python train.py --crop_scale_min=0.8 --num_classes=4 --head_dim=16 --loss="cross_entropy" --learning_rate=0.0013 --batch_size=128
Rows from block 5 of a small image classifier, named by matrix and row number. Rows with one number belong to one neuron. Each number is 50 + 15 x the weight over its row's rms, rounded and kept within 0 to 99. All counts start at 0.
After each neuron's rows are labels from the 100 images, of 14976, where the neuron reaches its highest value: "patch colour" is the nearest of a few named colours to the mean colour under the peak; "responds to" is what is common among them. Only what is clearly more common there than usual is listed. The data: rendered made-up planets. In brackets: how many of the 100.
# fc1: MLP up (model.blocks.5.mlp.fc1.weight, 1152x192), inputs 80-99
# fc2: MLP down (model.blocks.5.mlp.fc2.weight, 192x1152, transposed), outputs 80-99

fc1.222:78 04 50 50 94 50 50 66 24 22 50 50 50 50 50 50 35 50 50 50
fc2.222:50 50 50 50 50 50 60 71 65 50 62 77 50 50 50 64 50 50 50 50
patch colour: brown (30)
responds to: moons: one (84)

fc1.748:50 50 50 50 50 63 74 79 50 50 50 72 28 50 71 69 50 50 50 76
fc2.748:50 50 31 50 63 50 50 50 50 66 50 72 50 69 50 50 50 50 29 50
patch colour: pink (37); white (34)
responds to: moons: one (99); full (59); kind: cracked ice world (40)

fc1.317:73 03 56 50 50 50 50 50 50 33 50 50 80 50 50 08 50 50 50 79
fc2.317:50 50 50 17 50 77 50 50 50 50 50 50 23 50 50 50 50 50 50 50
patch colour: grey (30)
responds to: moons: zero (99)

fc1.181:50 50 50 50 50 50 50 50 20 24 50 79 50 26 50 50 22 23 77 76
fc2.181:26 50 27 50 50 50 50 50 50 50 32 50 50 50 33 50 50 91 50 50
patch colour: grey (33)
responds to: moons: two (92)

fc1.286:50 50 50 50 50 50 50 35 07 50 50 50 50 81 50 50 50 50 50 50
fc2.286:50 50 50 20 50 50 50 50 20 50 38 80 50 50 50 50 30 50 50 50
patch colour: brown (41)
responds to: moons: one (100)

fc1.258:50 84 73 79 67 50 76 68 50 50 50 50 07 50 18 50 50 21 80 50
fc2.258:50 82 50 50 50 50 50 50 50 50 71 50 20 50 50 32 30 50 81 50
patch colour: white (32); grey (29)
responds to: moons: three (91); cracked ice world (37)

fc1.154:50 32 29 31 50 50 72 29 21 25 50 70 50 72 70 27 50 50 50 50
fc2.154:76 24 50 50 50 50 86 50 20 27 83 50 31 50 50 50 50 50 50 50
patch colour: grey (31)
responds to: moons: one (90)

fc1.96:50 50 50 50 50 50 50 50 50 50 50 78 50 50 50 50 20 68 50 50
fc2.96:50 50 50 50 50 68 50 50 54 50 50 50 50 50 50 50 50 28 50 22
patch colour: grey (42); brown (30)
responds to: moons: one (100)

fc1.568:50 35 77 50 50 50 30 50 50 50 50 50 83 29 50 20 50 50 63 50
fc2.568:50 50 50 77 50 50 50 50 50 79 50 50 81 85 50 93 50 50 76 31
patch colour: white (27)
responds to: moons: zero (100); cracked ice world (35)

fc1.345:50 64 50 50 50 29 50 50 50 50 50 50 50 71 23 27 50 79 50 50
fc2.345:35 69 68 50 50 29 50 50 50 50 50 38 50 50 63 50 50 65 50 50
patch colour: grey (25)
responds to: moons: one (62)

fc1.247:50 50 75 33 73 50 50 80 50 84 50 50 32 50 73 71 50 50 22 74
fc2.247:25 50 50 28 50 50 50 28 50 25 50 50 50 50 50 50 50 50 30 50
patch colour: pink (25)
responds to: moons: one (100)

fc1.399:50 50 84 50 50 50 50 50 50 50 50 50 50 50 50 18 90 50 50 50
fc2.399:50 50 50 50 32 50 50 50 50 29 50 50 70 50 29 67 50 50 50 50
patch colour: grey (30); pink (29)
responds to: moons: one (100); cloud-covered world (36)

fc1.151:50 18 63 50 68 74 50 50 50 50 50 20 50 50 50 50 50 50 50 50
fc2.151:50 24 50 50 22 50 36 06 50 50 28 50 50 50 89 50 50 79 50 50
patch colour: brown (50)
responds to: moons: one (90)

fc1.447:50 50 50 50 50 50 50 50 50 08 50 50 50 50 38 50 50 50 50 50
fc2.447:50 74 77 81 50 50 50 50 50 50 50 80 50 29 50 50 50 22 50 50
patch colour: white (32); pink (32)
responds to: moons: two (99)

fc1.642:78 50 50 50 84 90 50 68 82 50 50 75 29 50 25 50 64 50 65 50
fc2.642:50 50 50 50 09 50 63 50 50 50 50 24 50 50 50 50 50 50 50 50
patch colour: grey (25)
responds to: moons: one (95); cloud-covered world (39)

fc1.616:71 50 41 50 50 06 50 50 50 50 50 33 50 50 50 64 50 50 50 50
fc2.616:69 34 17 25 50 50 50 72 18 50 50 50 50 50 50 50 50 77 50 50
patch colour: brown (33)
responds to: moons: two (96)

fc1.653:25 25 50 99 50 50 50 50 50 50 38 68 50 50 50 50 71 50 50 50
fc2.653:50 50 29 50 67 50 50 50 50 50 23 50 50 50 84 50 50 50 50 50
patch colour: brown (31)
responds to: moons: three (98)

fc1.502:74 50 77 50 50 81 40 50 50 50 50 50 50 50 50 50 50 30 50 63
fc2.502:50 67 28 50 50 26 50 50 50 74 50 50 67 70 50 50 50 50 68 50
patch colour: white (51)
responds to: moons: zero (100); full (68); kind: cracked ice world (44)

fc1.750:50 50 50 50 50 50 50 28 50 68 10 50 50 50 50 50 50 00 50 50
fc2.750:50 73 50 50 50 50 50 50 50 50 50 50 50 50 50 50 81 50 50 50
patch colour: grey (25)
responds to: moons: two (94)

fc1.749:50 50 34 32 24 50 50 50 50 32 50 50 50 50 50 50 50 50 27 50
fc2.749:50 50 50 26 24 50 27 75 74 50 50 50 50 74 21 50 50 50 29 50
patch colour: grey (39); white (33)
responds to: moons: one (100); phase: full (52); cracked ice world (42)

fc1.65:25 50 89 50 73 50 50 25 50 50 76 50 50 50 74 24 50 50 50 71
fc2.65:50 70 33 50 50 50 31 77 50 50 50 90 22 50 50 50 50 50 35 50
patch colour: grey (38); brown (30)
responds to: moons: one (100)

fc1.708:50 50 50 50 50 50 50 26 78 50 50 50 50 85 50 50 75 50 50 50
fc2.708:50 50 74 50 50 71 76 50 19 50 50 50 70 68 50 50 50 50 26 50
patch colour: pink (29)
responds to: moons: one (100); cracked ice world (33)

fc1.424:70 50 50 27 50 50 25 31 50 29 50 50 50 72 50 50 50 85 80 75
fc2.424:50 50 79 50 50 78 50 50 25 13 30 50 50 75 50 67 50 50 50 50
patch colour: pink (39); grey (30)
responds to: moons: two (100); phase: full (56); cloud-covered world (43)

fc1.177:50 50 28 50 50 68 70 50 74 50 71 50 50 50 68 82 37 50 50 24
fc2.177:72 50 50 50 50 26 50 25 50 50 50 68 50 30 68 50 50 50 50 50
patch colour: white (33)
responds to: moons: one (98); cracked ice world (41)

fc1.24:50 50 87 50 50 50 35 50 50 50 50 50 50 50 50 50 50 50 33 74
fc2.24:50 50 50 50 50 50 50 50 08 17 70 50 50 50 50 50 50 50 50 50
patch colour: grey (37)
responds to: moons: one (100); full (51)

fc1.332:50 30 50 71 50 50 50 30 50 50 35 24 50 50 19 50 50 50 50 29
fc2.332:50 30 50 19 74 50 50 50 50 50 50 35 50 50 50 50 22 50 50 50
patch colour: grey (30)
responds to: moons: one (79)

fc1.163:50 15 50 50 50 50 50 77 50 23 12 50 18 50 26 50 50 50 50 50
fc2.163:93 50 50 50 50 50 50 50 25 50 50 50 21 50 62 67 19 50 50 71
patch colour: grey (41)
responds to: moons: one (100); cloud-covered world (37)

fc1.43:50 50 23 71 50 50 50 50 50 25 50 50 19 50 50 30 59 73 50 26
fc2.43:65 69 50 50 50 70 50 50 50 71 64 50 50 33 50 75 50 30 50 50
patch colour: grey (32); brown (32)
responds to: moons: zero (96)

fc1.112:50 50 50 59 09 23 50 17 32 50 50 50 50 50 50 45 50 50 50 72
fc2.112:50 74 50 50 50 50 50 50 50 50 50 50 50 65 67 67 50 50 38 50
patch colour: grey (25)
responds to: moons: two (61)

fc1.6:30 50 50 50 50 50 50 50 50 24 50 50 27 50 50 50 50 50 50 50
fc2.6:50 50 27 68 21 50 50 21 14 50 50 50 50 50 50 50 50 62 50 37
patch colour: grey (25)
responds to: moons: zero (100)

fc1.431:50 50 67 27 50 50 74 50 79 50 50 65 50 50 13 50 50 39 65 50
fc2.431:50 50 50 50 50 50 50 50 50 65 66 50 50 50 50 31 68 26 31 71
patch colour: pink (31); grey (29)
responds to: moons: zero (79); cloud-covered world (36)

fc1.146:50 79 50 50 17 50 28 71 83 50 24 71 50 50 76 50 50 70 50 50
fc2.146:50 50 81 29 50 77 50 72 92 50 15 50 86 26 50 50 50 50 25 35
patch colour: brown (38)
responds to: moons: zero (100)

fc1.148:25 50 50 50 50 84 50 50 21 50 23 50 50 50 50 50 50 23 50 50
fc2.148:50 50 50 50 69 50 50 30 50 50 50 94 50 50 50 50 70 67 92 50
patch colour: grey (25)
responds to: moons: one (97)

fc1.319:50 50 50 50 50 50 50 20 50 26 28 30 84 50 24 50 50 11 50 50
fc2.319:33 50 50 30 50 50 50 50 62 50 50 50 37 50 23 50 50 50 72 50
patch colour: grey (67)
responds to: moons: one (100); cracked ice world (40); kind: cloud-covered world (37)

fc1.657:24 50 50 50 50 50 50 50 50 50 26 50 50 76 50 50 73 50 50 50
fc2.657:50 50 50 50 50 25 30 50 50 50 50 50 50 50 23 50 50 50 58 50
patch colour: brown (58)
responds to: moons: two (100)

fc1.61:70 50 50 80 50 50 32 84 50 50 50 50 50 50 50 85 50 94 74 17
fc2.61:34 28 68 50 50 50 50 50 50 50 25 50 35 50 50 50 50 50 50 77
patch colour: brown (34)
responds to: moons: zero (70)

fc1.282:81 79 50 50 72 50 27 66 50 65 50 68 27 50 50 34 50 50 50 50
fc2.282:83 50 50 50 50 26 85 50 50 50 50 50 50 50 67 99 13 50 50 50
patch colour: pink (41); white (25)
responds to: moons: two (100); cracked ice world (34); kind: cloud-covered world (34)

fc1.421:71 18 50 50 50 50 65 50 50 35 50 50 53 50 21 27 50 90 20 50
fc2.421:50 50 50 50 50 37 50 50 75 50 27 74 50 50 62 50 50 50 50 50
patch colour: brown (30); grey (25)
responds to: moons: zero (85)